A small masked spectrogram model, trained from scratch: encoder norm layernorm.
Rows from block 0 of the decoder of a small masked spectrogram model, named by matrix and row number. Rows with one number belong to one neuron. Each number is 128 + 32 x the weight over its row's rms, rounded and kept within 0 to 255. All counts start at 0. Numbers have three digits each. After the name is the row's rms in percent of the matrix's.
After each neuron's rows are labels from the 100 clips, of 14976, where the neuron reaches its highest value: "responds to" is what is common among them. Only what is clearly more common there than usual is listed. The data: Morse code for random letters and digits, with fading, noise and interfering tones. In brackets: how many of the 100, against the usual share in percent.
# fc1: MLP up (decoder.0.mlp.fc1.weight, 384x128), inputs 0-127
# fc2: MLP down (decoder.0.mlp.fc2.weight, 128x384, transposed), outputs 0-127

fc1.231 131:180152086138126069165151213103153100055121180091130117103126093115098118191128141061116066062135117127168147131126122077175129108097095156113135143160112189140135118107066105101133111151077118135131134166089154083153156153133130153154074096083163102152131119154148179088160146131161161122136133144129120119200111116125090146169151116164110112138128158103112139112207204077131153110136
fc2.231 096:180118097113123114196161175099170137119136226139139093125088097132165144192139091140129098083117129160141094125046178133165118150146148124153143140076114106102136138073039078144122091119077157118146159142093143102107157065174133178139134100112072138081126131161099146100174090139146105122142115132101104107160122108118134128156165125160144155116132101093149084134156202138159078178163
responds to: muffled (low-pass) (100 vs 12.1); pink noise (68 vs 20.6)

fc1.217 134:167154183135177176119159127130124154118099145093100117162147145121161087115185125152148115145133128149132131074108137165145068131118117127149087093130100112130138099106126180139113103148150109111113131096133183067032076121168177162130135108148130163134159156156117106100195137153114132132128114107169036216194112086049053082137091109130146096151148104117151124154094129148103144118084
fc2.217 128:151134104122126145118146136169109127118136120171141089113143122108146122131126096115074080147156143165120144131088135133119140097118165161127126106118101112135108153169165138143175133126127170127104091086133167058031080123175172135138156148134131132195107125107082142164068134065072127078134165111178086201201068017091077156140152150153101112142121134146168159152155114108121175113143
responds to: interfering tone (100 vs 30.4); rumble (69 vs 19.7)

fc1.365 106:162206167125166167129158095116152161139095133089089109181087202085147112164110113122097133124131153123063108107159135152080108131145125067126143152136113107093103119075115112171131116132154152085151087206023098111139177108190115125077142124108104110126157141180138114110141099163182146098164191109193182149155107161148090146106131152135103157150108090122124132144097098124082153116135
fc2.365 112:122037109137152081184092143151097120150140140175183109117173169147153140085143138110179097097163110158147099132101148142130170128103115168116137115167141123174156133075175106139137163133101165215059170126045133145143148134134105114174120113116126129168148101148131126111167161103178127120113028110207190078124171119106132126115108121123140123079158131110100140163108131153148171155096
responds to: interfering tone (100 vs 30.4)

fc1.24 187:086121155157120087139045151083101110130099141164100119121155120138158146108122124137117096130072112113177130115127131137141115139151122117130122149151137129108102174141100115114141108121132147255142137119147130183156131154122118131127130119134159140116092112114103133147094127103125140082255175151148163145148104086148124183094144149090093138148121099107113124140142124128143112123112
fc2.24 142:143155133109072122093146083128102085080147183146162185120130138076088075184138128147133180077233128114116101172097144162093142137159114192095111080124142106148108109110133079069101173146170123155109140176110170076140113115149170063103145103098120106128142091121142114130086117152176115181102140141129097090092130127131115081142099117159123084111126173187125152081129155140120115200124
responds to: mains hum (43 vs 19.8)

fc1.185 107:163136087092148134141086156174157147083109117115132191092119130109120204103131120138095094110104140169091131151103103152090064200124137134111096115087135166116119139119148163038161133123178071133128128111137129131163095117156155136063115136087067146139142174187172160049145098155131139058124132130137155149091168129135086165186137101112084111113107123077131213152136152142096126117147
fc2.185 110:129088156144140112122092150127137137170189173109105073079155108206097168128086160133135104111219079130084131155149138118089104165144098145162145122097180064143124142117103125120079171084130147135145126096153070162140160194145085098151116129126055092159162140092119170111158073146108101135140121110159136126188114134111163059092150149118155177170154155156118090086130154151152125133072
responds to: tone: low (66 vs 33.3); speed: slow (65 vs 33.1); white noise (43 vs 19.6); pink noise (43 vs 20.6)

fc1.21 095:186173167179128159140158160111113104088198110049075144145120119158181133068119146151155147144140093104156082097186108067117146082123224124120106119142094174179120145159117028130121079146185108126142126118150133131100126175111105141133140092080096110115077095115149097096073148129133162121125133117147149110145092172123151137097142128099125091112150139151122092146156114108117120207156
fc2.21 111:122070118158144144086127160126134141096114156110142164122146161067153136079110179101079065099112040107102132144195182143085138198152128132071226109147110061114120189098094109118183151103099103112108131129124093138074114103171148136143131130135145159137168106144117164091088092113123146197119123142144105133130133148179143100145143181139083138086105126124141174152105156109091155080142
responds to: speed: fast (93 vs 33.7); tone: middle (77 vs 33.2)

fc1.69 105:126171165191099163142124195189197073134160146128159119098079177134123117102112110130096184066100127085176115099138149103140102123041161155141111096153119122120102177199183105110121126119213202135128136119095132121060137115077120174122135144114135125149167107136104101117161144087131102176130113100090104148101123163169176134085089130146101117106129078158117110123106121101093105131101
fc2.69 121:138138116128152137131123083107097164130089115113161099076173098161131168126131127152120082125159129156107098130135087146111181160149163153111125158102163150075123131110059167130109175183049096126155165140126098173152066158227127123095122141112105137111074128083143157171139094111116188091135143137087127130171130140093095082183112162076142135149114135127112182109167086168210185109145
responds to: speed: slow (61 vs 33.1); tone: high (61 vs 33.5)

fc1.208 095:051117105084166091139124157153152118157174138133085151118126107104147135119140163143117163145120178159214145050151136115139134159135111160123144096130150068105134065068130158129131123129155119120123075089134094112122061081073089117128151046127148168151123090079138198180124124071100201133138132117165144161132141145137151132138113106130068160126137164131077150171133126140148207122106
fc2.208 085:138135171100106090179061164147124173158154146080066123095113154111131151129123106099107122170151205188156119070133140153132074108113121144179093126112129177197129153186126132151095118056119129128124134127147112103192135167082140124169119092172081156071175109084117098118130080102167124157125143100126097127147182116111090126129119050103081092136160098117128145125191137099167089127147
responds to: tone: low (79 vs 33.3); interfering tone (74 vs 30.4)

fc1.110 077:192195170096134123152139105111134168159022192124115124166163165153117119079154116071100139192109129039116144135135147113124142105153182126111097088147110181193127132145064125098101158079108126124113105112126110151099136100156125156084135076132051120155080168149124119123110138065145158085116136147160125156141136138096092139151110125152134107133204090179158153116131133116090113112104
fc2.110 074:099073111149108088059137085152140099130182111116120085119145150113136132147165125210129135120119095110090122162141131140109127134111113137112145138163177109103115146117136098121113168125174154147124121154116126145190138100140101136182133205135219142120117128197149093099103138164111175116121129116134136147138143064132174160175186151103141085116096193071022107138147120178072077151158
responds to: interfering tone (100 vs 30.4); mains hum (58 vs 19.8)

fc1.125 127:123122168135162131117164104139130134134069125095088156160139145084161106121134114106150164165131186120151154098140127108151069142114158139120156116150104130119155102084102137120097142114137139125144144080180195061042110154125150138114163167123148143095109105151108143155156140109125103099141152113241057207216165043110044103105114165110110132149142122151110137114102098116128117101123
fc2.125 114:158172080135091142132096122147070093119138109133151072079156139150115117144133111141098086135144093178108124132102121129135138136113126164147108175149169139131170119151132143145169117092138145100061174136179131071033080108134178142150101151118127085162087186090119139153078101114102145113132150193104105212202095062081140141131157151154116128125085131161139098178153097142140180120188
responds to: interfering tone (100 vs 30.4); rumble (44 vs 19.7); reverberation (36 vs 15.2)

fc1.105 080:172172122149081127161100102144089121142090123138120108126085140078101085123119082197128138161100123091139166135089140100116115176117134111068099100122105140098121077125167187165122133149092173130182115178080093132147171141156185136065109163088116101128130102166160145198113140122141097116211104160150097064101186149132154150119098158173092160095103099148186120129077124139127191139099
fc2.105 075:185119135157148118145060136101093115139104124173160119087164123133099178088155108079208122116114178131135122173160139110123094131118157149136105077185145134120142136132146109104100170135084178150037064160151144150084168114118109095097198150103097154172148129115094154131148159094137114161035214116105092114136188087155147113114160147132140105132154099089144126149092101131124185137123
responds to: reverberation (100 vs 15.2); tone: high (72 vs 33.5)

fc1.178 134:144078164126081140081129125078105118076153146178108121138132122133136145138137119102163112108137082146191101167107092137137103153093116087108140114087119103149154134115132161124178101142168159092084073032085045126101057104119076131141116160150130125115125156134154139130117144193158134122158158116164181166158194172140126113134140170147118099145140130106110127105091255096159149142115
fc2.178 129:128107129163098178094131120074196114113073078083093124141156099174109142148140111100094110083184143141134076138121109133177182111141116125098117129088049133111059122109200178106178117094158140137106170099134140152082146121101100125102116172182189085082064118140115143093161147155135090111139143139112190085117127102090109118086133162142172114122091172119064180109127121098120112118161
responds to: muffled (low-pass) (96 vs 12.1); rumble (53 vs 19.7)

fc1.28 096:153134136145135111117046151177146134147121130046088080135135116163105226123122132155068139114165049178104109127154134120132066144153180115146121119150128135174161122120085149103100110145130208129128118133148155130125190165157140132121076156090109125128171157106114101114135142114136132118120127141168124163114092165147137134207092125118074079185073136142073162094139089145070145117075
fc2.28 124:160091094080138128105173142056113168141162115128142159127176053139101157124121210080200135113104151144149133183087114184122110125182101129110112132149134080094105143124125125156111109161113203122135111121157095138158157108128101085083155125143114137155118076120130178098091102100172121170144106131130098110133145109099081057065181114136125092172102144166080058108149161151114103101079
responds to: tone: high (76 vs 33.5); rumble (40 vs 19.7)

fc1.244 121:156178091102114169162101124100182117109131094154096219095136186122130134148114150138136091180136081185115085082057113141138119122079080098157111137159115164105166170107136122094153082139157184126119108094126095133174144137025073105118121188173112136146160108082178125131146115152085115098124123115136153132159143071146106129101165127173108144078141149137131133161196114111099139181121
fc2.244 137:155074131087160093120134165140117101098092146155104205153111154124135125116116138122192112115137119148086107079160120088081144118145150134098110047051183116094102066146183105109151160133141116133119142146152107145126182171060130146082131217123147132137128140100134122093147123133111177127121131139169118127140164097125077092107112179227091149143119097153167171124092191096154082125123
responds to: tone: high (70 vs 33.5); mains hum (61 vs 19.8)

fc1.151 040:149186178151109089157100114147059132145111101152138151187083159127160179123176104135099109159096130142165115106111168137089128101141136098222107092125127089119084125070115131157145115130095112171064198136140042140096111129149172162112088066149105114131168130154146116105080143165114111193109102172152071112095142105157133192109096133131174128121161132077148165116108151113099093120117
fc2.151 034:123134082093102139117123151112111087159154113108137150136125136107174132145095103163178139081143118141128122145126091123103090193103192121144161137145096086133062098101188157112131083087132187069170169131103136092149093124168095143105114169120107190105124151104146154050173117096105110126137217111186116083170152116119115120171081091067077118163132150095109158082155115133148199140108
responds to: tone: high (69 vs 33.5); thin (high-pass) (30 vs 11.7)

fc1.294 143:089095087142116164093127129149147182186086144113077111106067126108144141115143109109146080109122127150138189124106096116149084090095162130179107118115110103127128127149194142118146059145142142129112140128149232168152110075132140156111129106118128148106117158116124153183087132180091146104137094121112025076208180162226146157123176141142142120111115119149136105128171111115115122102106
fc2.294 100:099120122095069110117166141063169068134097138075196136140147089115121110124094165166139142135121156084149135160137151196086172168118088184127161172125167114147135155156118078126131152115146090118136111131130166111136126139157129115119122127088175136179168143154134057091145014102123161118143132192106114075113169155046142132119126106146087144179129148130109178125142137153138082092179
responds to: mains hum (89 vs 19.8); reverberation (48 vs 15.2)

fc1.345 106:130153176123046149094050087164103145137152178134146138176107154084129138184134114129081130083113134123087101146125127169168113136126197104129140105106117096144125122150173095086126111071138134131129128098130123141102093182067119101167106143133191103145169169228131127105138106097141122140117128105132159137112130144153121151177184069189100148146045157148171165108149112072089106102128
fc2.345 114:166132105103111108159082088138073036142113172116111128215134168134091145152147106164129128133122111190086145104144161144166078120125091137065123043152101136124068139147158159110151102197085122122112127101118115170111103208100129129140126114125073126118160186170162114148111073109114122133114131129160143152101109116107139159187165132135102177154100154094117107077165133168076137085097
responds to: reverberation (89 vs 15.2); white noise (61 vs 19.6)

fc1.243 169:156135129136100125133139133082132132145134118127145137173146149161165168139138113107137148122109124139077116114142124111112173125176122134087121138122116091111131126140119126140127129127141123019042013030102066110125089082093113114066107107121098162164160145131148135124159102150125129141234191172214187164158172179148149124103137129145123121096140134124108120142130169115115127123125
fc2.243 195:127140145154160089144112105172121190170102179109163112126134145118148127155164146094134138167107159136122171159145154109124123117137156124068179162165194142135154090136116149125155122162152135096099074025011084094170129110096128102119143090111131073092136126080119157145143107097125134164142147135098168197183137178181110150186165114151104156117143130144128143150091132138133205106146
responds to: mains hum (97 vs 19.8); quiet level (61 vs 29.3); reverberation (34 vs 15.2)

fc1.197 133:088125175134098157152115113168095136143102135103125075172128131139126133162082151185084057126197145131119078107136171132095184092121157133095124138142120155092109166157171126120096164127107149134133124112049109104121096151187158084058087061154134156159151082040180159156151137154102117149130142119078154110208133114143142108109132087129115169150142121131168089153145066159160095133107
fc2.197 138:110162148119117070134170148127167151117164114055110074093139160096127140088194121092092156132132100131166131117093134124137102127119176166139163075135159190121160143158070105139128075125174106128109084113216133113182187189093093113136126112111139151101205091093081071119160120113131150146125120102207148091138146086107139136124137085085144137137112135151187145175131080124099087136138
responds to: mains hum (70 vs 19.8)

fc1.46 132:123117111152098128085076101142165077115158069140120111140139139097114079158168179158156113094142128131179120126098107155146061093103143165175114102144117102153132132179088101131182101116122129132146140128139101110088056098142102095136132118104131137148141114185132121080178117152113113086117130129176139255195153143108113098137147130097169108165072126125162233165125094114131130095086
fc2.46 099:120117084072077150162204161105160120128109184151139116125107106127121167162099097156106155176145119138115175161133185179083132133096074157096181146106141107172084128139127073120139171122144079116121148144111170073122152176149174093100142100084175151152086116138111106165100036157106161127130122118083160065114147170114087176098170060143099134120103133147124160143175112135140103090162
responds to: tone: low (80 vs 33.3)

fc1.270 108:121113086090122142095127070136144159109112150150126193071136148118146109150184152096107083151173065163144143175157098167163141107200173147130084085109142117160142131058114121072095123119159122129136135111103094123175165129154135099137055175124180102149080094113177162146111115135130110097131138109107132175149129180102133166122193054150096107144063109116144171164161091111171138103179
fc2.270 119:076133186179129107117117133222161103099125155148144132146123086160143123142132093117108069173102126121137043086153098133108119148123182141153126119145140146072086038112163142153152158153146163138134132107100149140159140145089156143157138070140077128193110071072121138143148123113191053114124138158117155123160130122112163111091076145158095135120120186115192097108149113060106136116164
responds to: rumble (52 vs 19.7); clipping (40 vs 8); muffled (low-pass) (34 vs 12.1)

fc1.223 193:100116142146138118104134136112135128180124136183082137141071152126174137103108112141095131138125111141153121144132109090139087131168122098177085134130144117178093122153167165107109120138145167000090102094141142102135138080117115119133148141137160180132111083150120131132159127088135134103255130103123130115138097172112123121135155124128151136122171155104151113120116127127115074108134
fc2.223 149:144157134091074143112128094132106100059134165141189191120144106083077098199142145127152167073215130107111119159102152160084160125148124185063117092129128100122127106085120072081113180143162115162119159178118162095138117142157162079111139107101112085121129118110128121119074141185172133194159131148116096123095137116128117102107099110122109080114100144211110154093129143122126128208111
responds to: tone: high (61 vs 33.5)

fc1.250 091:126091153153104089093138084144185147114112031144088138127167138108099106216157160131135135142136101134126155131159068148101163090171130133114138141193118094122086163215077132077124181157146139125117126149123153097190135108156115135124099094133096157112146151132132134161147113129065140081123122132145124175145079157128126097086129114183129070110086094150109109127119200185061165087124
fc2.250 086:154174146084172084133078097155146115163081120165086162160159134061156084165115149124142132148094139108145108142083088117097115178107158134190118095103198117106092101110121201141074127111148134133140121158156116134101159105096100150112171067154099123126112085133122119095138123118160067144123151090090107110134133055137153148170116109126127100132171161150208101116144044158107062109188
responds to: tone: low (63 vs 33.3); clipping (39 vs 8)

fc1.205 109:091122136166113099136068139085106132124109155172090142111140149112155138150152126179139102159073102114157145110130132115157095131147119130142082144133135132104130164146125089083151091128121157255133110123124154181137086112143083123145125127144193128146090111126114138149102115129122121101000155142157151144149111095146129189098145131112079151129140105096184116132142115095154108126119
fc2.205 096:101206126167131111120052096172168135143115165117144111122106129122171109067113110135086144094101138135171161143140150124151129093102154140159180167123138136134148141094170111101156095191140190076118090089192078129131162107119156119095114124135080149168114059127168134159146083161135109123065114146188106121116174093119103179068120174168187099103146178163150099114104144170104095166141
responds to: rumble (53 vs 19.7)

fc1.154 109:114136128124147169124115138112113175136061160161071117123122153113161132130190102104156060093125125152151197116134118088135107099137125125124079119128103062086140169124167144117130096153129155026109155165116150149138069188157145174160116130125135155138111217090099128121106115173074162133115195111080180108133131071208139143096180091102113085152130094115137097138146112116123122128088
fc2.154 081:165099103120164094098165127146183127155173098109132093108128161182129110099091116107119152154120151129125143109096148108122182109162097098145182129141140163143165085152118144182158120109062057122172120083171105124086160131076139168062169101159123082145180114141103109160143109085074130075183102166149092129149149170047129062174138145133158140113118129129145115162116125128090163062190
responds to: tone: low (64 vs 33.3); white noise (58 vs 19.6); reverberation (57 vs 15.2)

fc1.83 101:116152125115162099130087125116135054133109166128114136138186125177139065218102087135124162110146137137163147089142144105128125057110073083171122104082144064139183163150137110165083119128117134130128126144128121115130194104121165060137154175142135148158127178126196083159089123139143143120118124114142070159121086125148115091148163135128177159139092141092130075137068180116120129178043
fc2.83 085:082120193100202187126092128097118073140197109131174167115088082147178160085073143189100129138156158087180066131146095076108145136102138077165111117160141138150159145107122140112154104121146142141135132140169080157146154104114204090086118109144085152101100140132140139158136164159109099121147157165151128120161110169135092065081122134090121121099137137148030115115183132148115118161104
responds to: speed: fast (96 vs 33.7)

fc1.70 157:120122130120101110126073132098149102107142127155191132131133075148080151117114175171099173126126151078100054149105126158131181136121125098112153137140142149146108131140074118152122144122160087141141148177153030081132222135124109112108147137159134141110146055079147132138131141116180129134111191173076219208069089086060100120143127132106111162122119112131113117128114147127154096146167
fc2.70 099:130138123134090146136141203127146102158059166146132090131130079126109159168127112107154162146081106095170158157167073170116100138149143198184137134082171114134140138138174121118129132110126087113136090118158144097181169166116144123078128120071134103119111185090121150146134012179095134136130123184090111058108129137166163154103163101142079156112099173131139140110163083152155100066149
responds to: muffled (low-pass) (35 vs 12.1)

fc1.214 109:185133116157129145137055187133094143146084154133157128150129167066134092129126079118126140152167173190137164106032130073111195170126088130106090153186103166130147124096172153108179030136142085126136158147105141161113178129132116125177191138130151121112110090090134101139152110170132108157131134135116140137123160120109137143165096076111100144014121126108145134131147133109138101128108
fc2.214 122:166128083129131098126101100112082123186119172083166099141137086109143109125151138123118189126089099129163155125033151067093131095080106134088152140103111182141126151178122130108122113136098112132125097105142135155155091153154083108120190147166091105107116150173145058131145142160152145157135129102182128169095120125126111132135144101173180110142130106177137121060204183129154090136016
responds to: rumble (58 vs 19.7)

fc1.89 104:119105089093081176126141181163064171117109136123124157166129174128134143216118154137164119136085167074077127149126164056096149162120123173107129134157148114185160116147128074068172104097097135127128122108092150149130124099139112119181122084159169164134053080083186120188108104152135166081130140118114164168104136115154110113169064125168114139111159136111134055131076143109119135125159
fc2.89 095:159125111112159075101112138116113074126125131128188077099174111158158080101140143142109115158173188166121146093108121113166123109169181132182111070147104135135095129089140172144123158148152129140154142143130153124149140135128140149097090135108087098038168161159075202113147155116102073135134119121104136136151092165084137210125121103123064109168068149112122150207194123127079167124176
responds to: speed: fast (98 vs 33.7); rumble (50 vs 19.7)

fc1.84 111:126155108179138113102187071132099126119113099063171123069083146091180067163108151162177176115120130115089160117084119122097175120167231113169107152111170169129122167100084080139104120091134118137103093122134122098096205144123171161132105084115125146137131157167093138151126143074139102099135133130156119096139129158125184163097086131104173170162110141084081118062142122146086138153096
fc2.84 123:116136139099125182160088137174110134155084140176109118185165148150059178164141134125088096143108060114171140102165126093122081161114075145107094131125097099175094118122159163145112138183161109134138130102099113170157044093163077119191153201123156136163102093079137112133118109166147144156138142107130125149120100133143135098135119076101120058085184135143186133185121148057105154099122
responds to: reverberation (100 vs 15.2); pink noise (43 vs 20.6)

fc1.14 118:155079091152086135147163106149213199108156083146132108130127137141086131128179123137153196093129145143101118122160141098130144099110149161104144109140102135123157139130125140140127140114107092026084036021134072157126126078101077136107161164097113142140136183130138119141152132135098095147230117093177183155144169104140166110128131085137158148144117133145162144133139104099134133145136
fc2.14 100:127136133088142103082094103156159135160105127102147106146151161109202135119086108145093159152091086101139163107138133112125172125151113119206187178110180114110148093072089122145131121164094147110075088091139059137133122139103197149119118141163109114129117126157131144170140076135086133099152133129107097124116191152068097149142150110055205058098148161155108069149116164181168077118136
responds to: reverberation (98 vs 15.2); pink noise (43 vs 20.6)

fc1.286 111:145160149138139158149131112136059108141120161119066170147102129139118092101139120096092088116120105146157160098121153151129115124158106113087108106114082103162132118116159117138132133136123157129145137123115174163083040169192121169198139082172135139196160171138113082081178141097131115139144122134124061181175108096030076118088053081140186121153113118118124128148130136138087087178092
fc2.286 109:163079152104094131107163190138160129131102090114085101170103104105087182170094180131174164125139116127104158180183103160103070126133147144172140103118152140115094115160167139114091147120138135121174157098115117080186205099089104125080083136076149136097065145115135123100097081198132178085119158094143131098127110149161089083188177085124080152135159153094118160118122141146147171105163
responds to: interfering tone (78 vs 30.4); tone: low (60 vs 33.3)

fc1.310 111:105155144092195154113038161154136198110092077135135141144129159131140099103160137130136098164150070109100108184069145115147149134178113101138109138114093134133153115033089139107114147099141170129121101099129152157172162101120144160083073117106152094193148099084106117146206102189141150082128122132161163185141083104123126164157145069125152138083077127127102122153145077158145111102119
fc2.310 119:135106126102102180142098194186159119167135147143156185156077118087078117179139135101101153142092145139097069099141161138128112149125152107147106105120126165141128175096123123108124105112088136128152140084143125109158105127139149155119213193170138151106145112112116089098156125173114129104128118069094196080160168091105176119118110057081066149080147184140211150120137129149179081108164
responds to: mains hum (82 vs 19.8); speed: slow (68 vs 33.1)

fc1.251 084:090084067045139094131126184095062144107138149126148189117109155103127151142103121184156097169097148118099079131111132124101186126156153116213081116130107126076139102102154139139130079109151143131128114094111101130078089160153094117118144142155161114050156136119148109132156089178099156184133147143143181164163151168144112123119181129092126112092180135107086108087172175173171171104090
fc2.251 091:120093150112091127145128130132119157132120158116114109067116112142147131127075058075133169100198119112124134127197091149153089183120124116141184119135121119141108106125071160187103142162106073123146157184209178105095172086057124127127107212138191154101121182093114142140111166115125126149147096112122126083072111126094116137150105142161119185169108140142106133209122094126124127181103
responds to: mains hum (92 vs 19.8); speed: fast (62 vs 33.7)

fc1.175 089:141109178147064120119073150153150167150133170146095174165113076104105126155134130120075107092201074118103161086151122162126095170110110071110119093128096120149048085131110172133156109110126099125124143126128091147106082183071118110168142175135124136119162157099111175149152105096126172057133145131089119097130135091096137154169165127117111165159107152159131220184080130116102133199151
fc2.175 098:077167153184129163110099128172099145121134135124125171140095128109136160145060110094149116110116112108131121089092133136084125165152163116089114115129171132116132111120164154118164116105145156133157157098115116098091179090098112142119139071112157137164089130150034156201109161123122123148113125122137142126192057235112159179133126145108106130079101152122138185122206124088123134160030
responds to: muffled (low-pass) (68 vs 12.1); reverberation (54 vs 15.2); rumble (45 vs 19.7)

fc1.15 091:139101112155115182137130090114156131150152126151145125177115115146131143130087109114142158158150123112202151138149127125164125157138103102158162105105082087118161137167126097098181185096060041113130155172114159101134123137085091098072104113096127201127211153197160126097101112131064159066125143152124096131134089108097133091127155091128141145159128089144137082144093165097213113191139
fc2.15 109:118149101168120121170147075135101138147114118114133107086128125170113137183201152121155134101138121146138144092146182137144093090153067103141126104113110123047135192142180067114139094157110170122132149101121173128181066118197098132086129077056098087188180108097074156158109119140158152164132114123132170147086130118086147111081074126140141122128141148148163082143207151150177106120118
responds to: speed: fast (94 vs 33.7); tone: high (72 vs 33.5)

fc1.30 080:152079071116147145124087086197115129133100144105113108119097084148197144131118158141156084177083099152183092224144089085142118138198193126095136148134084087137097119166068113112148170120098107130130127104141106138116110095110173091131168099127121098128252132115136128133150130155144229072131123117126151116139160118125115137102141104144117090093121080148088134139111156128135132107121
fc2.30 105:154055095115097159184114092135111113151151181134140115087107137177131106141151111086155101159110089083107139070127138120131110112101146123140114131122147080154178222148155120145092098098110124102156134146142068113164107082137156203106106133117169134142121174146125091032081127172160185157131107129121111088175142122110165151170122113133126079186091132084125084167195133145177098097136
responds to: tone: low (90 vs 33.3); quiet level (64 vs 29.3)

fc1.57 147:077106089166099113117190087117114145117119078085163162096076103114190109160087133139189172176133122145117179139100100097113190103177174087097087155132151133111133146132145105137149114062144145132130152163151112154088202175118153162135137057125115190125178176179119136082131115127114115106124120121105073104140116128093135185128098100164108178161095119090084137070110103128091168154150
fc2.57 171:087065140125124075116107106104151114108151149066134043135099140110191062071114152103170172122125175134158129126107191160134159085112128142134185153146172135059179152174090106128128122115128129116128120120179125111132178159103219128080123123139086074082169148155092097137157104064098149111109130140159132095134158119129103109127118156111131166136086142166088185074132129168146093150150
responds to: reverberation (100 vs 15.2); rumble (47 vs 19.7)

fc1.183 100:124131134157143137091091122097129176134156219122144124126109122120135106152192068183134113134115178119144133133154167127164183127202180133111099142076137072126150173149150111071135181078072031125115125145124107093110174118096130090083108095119130132141073147152155073161116144200132123149124122130141105124100168144126118128166127145123086148090071104097185142128059128125136114071150
fc2.183 115:155120161095122154112086138133192123124113105160201140063142153103142143118158115187087066117146164215088083098128152109100138104115134153114146152122179157119082104121171105112120144196171069129132163141136082149099138099173106138105133127143174167049149121097115160222132103162097147140130121138116111115133183099119108136091123158092105078148104110143082094143112150062194122113123
responds to: speed: fast (92 vs 33.7); tone: middle (62 vs 33.2); the character "4" (29 vs 11.7)

fc1.16 086:177132140121167095176142113070131128113122154172147113181044110132127050101178166132142104156091141044125130169103156077168209159167164136137181131079130098108086128140102166120082158121056081122115116102137120128116107094104150148126169088112092172127124112136133107078139127193120150212127126132130148112115123092166155150148111062139164181108113108113099141089123113129156133150109
fc2.16 108:134190177117163083050098160124117109104131128183129110161185119129119159133105182091081160130125142127200156100141149141159084153154152144152097138106125078153149101091128126107200152161144110134100103118141145143115070168123189174113059159091160073061134182139128103084106114133133114101133143095125139129113154111131081140122119181161077105136135152140106145168042174199121141109140
responds to: reverberation (55 vs 15.2)

fc1.200 080:156111157103118132111104105087090100078146112120141116119104133148092095179164107117174115100124145087146149118097180061141070072111124172137121149139109133159135090113097111110114071153171164109105123166068209106141130093148143166164130132114126122139115157131186161116125166091118131104156158176085122096181135115123053124165128047111125160195114100165096132099187225147168138145129
fc2.200 072:166138129210101120122141138108167147087093172188203096209103108149104144164132126151096137143192137143115126143091074138131106161154143115142071042120114134056129130136120148155163161171082188119149068117151163132143134142140123134099099121099107133092153126171111156164124108116135095133104094123169109099202072105081136146084147160122118112102147084127129094082118147178110093185165
responds to: muffled (low-pass) (100 vs 12.1); pink noise (62 vs 20.6)

fc1.284 074:117030054097095101091134143075136125119119159150157125136102171110164071127149108134121206137130186142110112117106124080121126087139169150106116177148106125129030163128148072138121210194142132148127084081147107091131110171073090110146103142089115131166103106148118111133112151126080126166153148157194185144179141149153152127120128094153121149154138104122193142122118147123166121086117
fc2.284 074:112104063108125082155210099098079186080133138109153123143084178067124172081104111091141124108136084114127197155126124135112090174097145087155111126135196117065157090134128107107109077154098104102144113152139105128130164147157147160117153139078129112151165214151175112106151128122163135150160144109117107146130115129145144114135148114059190118108127079137112074095076171176168127159074
responds to: speed: fast (80 vs 33.7); rumble (43 vs 19.7)

fc1.176 095:142137141178112113135179231140154152128108122155191140156077123119081128145115118189108140132134158131104153070048137122076103160098109158137090089125125165091140177141186141065158131128161161130144154145113126194098111128148108090096136091109147132137072090126156090081128135169123108090128134132117124119126117064207153127124104094129098155039119113160177142080084158157162109113145
fc2.176 109:149138129114093181118125047150159091240097191123176128137088160149120092120159115129112123124167070098135171171129166104168122216124120142098158146130147121172104164122171115161161088139133087125127116122139094158170173177095090144108139142172067101194194143130136134065116107165095096110129119114147125131164113121084151101118122131114087082165184094112119125137141101104101130108084
responds to: mains hum (63 vs 19.8)

fc1.203 089:153163091142125151174142141139097119152076169142100129137128167122137051114118077145133143176121151140198161101113107131141091124167133112076164117142083136106131126084126114155105154091125166106097153133052104181170134157184138168115055137090114103139137143128164127187117102133120111107118175061252112038100145156147125101146129107156115141165116098108146125090153135140094125124069
fc2.203 096:222076119131150114137103123180067128126151144158179114117159125137115143123119146068181110094087113145101113182097117100117127127109147173150110119173137107114166126150156139107115136149095122117195182069102120137077131139103114126102161099090060121174078115132116196118118147152159091152178046183225126123088125094137162113140098120109124134077158158116127145126065083133138169127141
responds to: reverberation (93 vs 15.2); rumble (69 vs 19.7)

fc1.47 100:107139173092148098176109151152125180178105152147123144092160101097173092130167130059062150119158179138105135104127159149103164137177108152129154128150119123118108124104122154108045143126102136076073058041072109066143119130083105088136165099163119140100161128155149115116083136099157158142172153137166177181154139150167095170179099061109106124107108091113091114167136119147130146151103
fc2.47 092:118149163111155148150188170173121142161102137087049057152135167136174167121119097104095173152144210097072132150153113105107085079126117099156083152173152105134108108131058182119120167121125078131134143172129111085182141128088130124212163081187111125141080125092101120112103110088124157155117103130132088170122158113151130168164127071094129136116103096131109070144172148160153129137112
responds to: tone: low (71 vs 33.3); clipping (30 vs 8)

fc1.31 090:154177163170135165172158096134135101149099155123130136157044055132124175148099159135115179168132092144123122078105148107100163053061085155130159114155122143156135169174156132088164095055084117132139131120116130149139136136229100091123178130114116119144140098141116073148126103110154077109126119122126142152135120118159155169148101137115117066046126146116108094062197133121145154155112
fc2.31 092:117099133137163058142071167188163077148155129079084130142148114127121162119106201105083116132111170114155092119137148095100122155151122128083152104112161124179095084057095121118130131145174115125119170143128140131101124167087139204061119069091099163090239170063124099167135113175149133100121115114110124131138067144135125184127174118136142126121149111115102139149100067091136116133126
responds to: speed: slow (78 vs 33.1); mains hum (46 vs 19.8)